Weights of a small segmentation model.
Training: muon at rate 0.0045, 5500 steps, batches of 64.
Data: trained on simulated stained blood smears, 97500 training examples, 3.6 epochs.
Rows from block 5 of the decoder of a small segmentation model, named by matrix and row number. Rows with one number belong to one channel. Each number is 128 + 32 x the weight over its row's rms, rounded and kept within 0 to 255. All counts start at 0. Numbers have three digits each. After the name is the row's rms in percent of the matrix's.
After each channel's rows are labels from the 100 images, of 14976, where the channel reaches its highest value: "peak on" is the class under the peak. Only what is clearly more common there than usual is listed. The data: simulated stained blood smears.
# convs0: first 3x3 conv (decoder.decb.1.1.convs.0.weight, 48x48x3x3, each kernel summed), inputs 0-47
# convs1: second 3x3 conv (decoder.decb.1.1.convs.1.weight, 48x48x3x3, transposed, each kernel summed), outputs 0-47

convs0.14 079:090072094136125173091161182061100127131131126157128110127131065119121146144132096155050139126176078164102122127115140162144155081150138145086178
convs1.14 112:169166203088119073122071110148138133165096134101129154130142131096111085095142145070140119106091148126079127155177127096093156178116159107194132
peak on: nucleus; large cell

convs0.4 116:046114119142152170060124135098150124117131162115123099153114092096152103130135026129069162136147119091113146065130153088150160115097134127108121
convs1.4 103:160180109119122050186166148168133108141128108110149106109125187141117110029120151102137111109116151160133102140141118147071132146069157123114176
peak on: small cell

convs0.28 115:139132121095155192104208144174070135139122138109162132119162088108101077132129173197129133130128152095062124096116146092143180115137122172158146
convs1.28 125:172158144130129110113060099136175108120162095134064146141145142162134125117119107094064176114145087123191115123169106114103089143153107075129053
peak on: large cell

convs0.27 095:149162181133159154128151132130145127094132163121120137125156090139149141163098133162112155153147132135117075191129143243090201112144111164158162
convs1.27 095:107077127084079093174090128128128166173101124134131146131089166157082099148130118131143102119142153106215174080159143077172081124119144083106120
peak on: large cell

convs0.42 057:101074131118142158114135127116160120083131169154135096093143125106141138176131145153061186107176131174115177180073137152076141108123134177192105
convs1.42 096:141194171103142129125056116161106104138141092086156147201134122106114107083141167098173121173089143092147120124165064102144156102136140091111167
peak on: nucleus

convs0.16 118:082172169161110168066098150134104129140106149116126110131083139128134083106097081099130128150142137144067103097108107072123110136038129132106198
convs1.16 102:164115138154123110131145126090121104101127154126092135141169149071127130070201167184116143086145051135209133143153144145116137116176130117138071
peak on: small cell; platelet

convs0.8 067:119128124125084145158070135071129142071152131120096106155135075195171144192152137124147142123115118161124140161075119196113087110159182150160145
convs1.8 112:124147171102168093130100145164093143143084104060154116154143161085089154099100111089174119145045121081103129132134126155143195127110121074102142
peak on: small cell

convs0.20 083:047094166104091073059063123069150105082111130129139109092127143125112109115107097138127092099111088098119121103128069141123145135082151119169151
convs1.20 093:169177080134090126148182136143029145137109118067147121109116110145107095062130098110157127159092121160133099139145155107113148104133095116105055
peak on: small cell

convs0.21 133:143107138153128143169206111181140145161135192108121143123129130166123134172102115148150129157186144160125145190136135230145187127137148115145144
convs1.21 096:089140184085145130110112164093120125133111065146136102100150086098132149093162171090087122080063133109103094097149113043160106140133159123163105
peak on: nucleus

convs0.15 069:048158111134094135145156122155100149134119112129139108179187150127087122111153126159149125095171115131119144124162142063120242107095167118110129
convs1.15 082:121105118134127120097123148160150085145191110121103146136057151104135142122120121115120154172144182181153083088059108168115071165163077125168164
peak on: nucleus

convs0.19 084:140145096095145116191074134064165106101138106120148110070129157197117105099143208143136155119122100112124170154143131112119113126045159127139107
convs1.19 101:122093152131150151067146109165039154115144138155110095190152112105116158117069094094187102132102156162128066127118118142164102106170106108095130
peak on: large cell

convs0.6 087:224135147137110147113130130134104094122077130111125108163108132109151086119131173154157121147169138082119100163097123076043146174076125127147179
convs1.6 108:061113117102153078155161131130168155148176143195141174122153132139106208165099121122137149092127124128129133093135168133226116107159140123125102
peak on: small cell

convs0.17 090:070094083123184123121124137068083093134134138106127130107168114104116055070133117149157113079140098094076127139124159091141146127115076134095192
convs1.17 115:139160135136061102117125139191173159140148119185120146146075146132124153157130152149102100115146190165173103121112152121110102122119109076132026
peak on: large cell

convs0.1 096:132132150114085203099122137145131104159150095156072127110151155171159154166104179154137127129106111195184129177078145181106127115145076171121137
convs1.1 104:152095165142130069154102099095130123134102148049161142130139116084118092074133100120129084139140140115131087115176105102169113197185187085135128
peak on: large cell; nucleus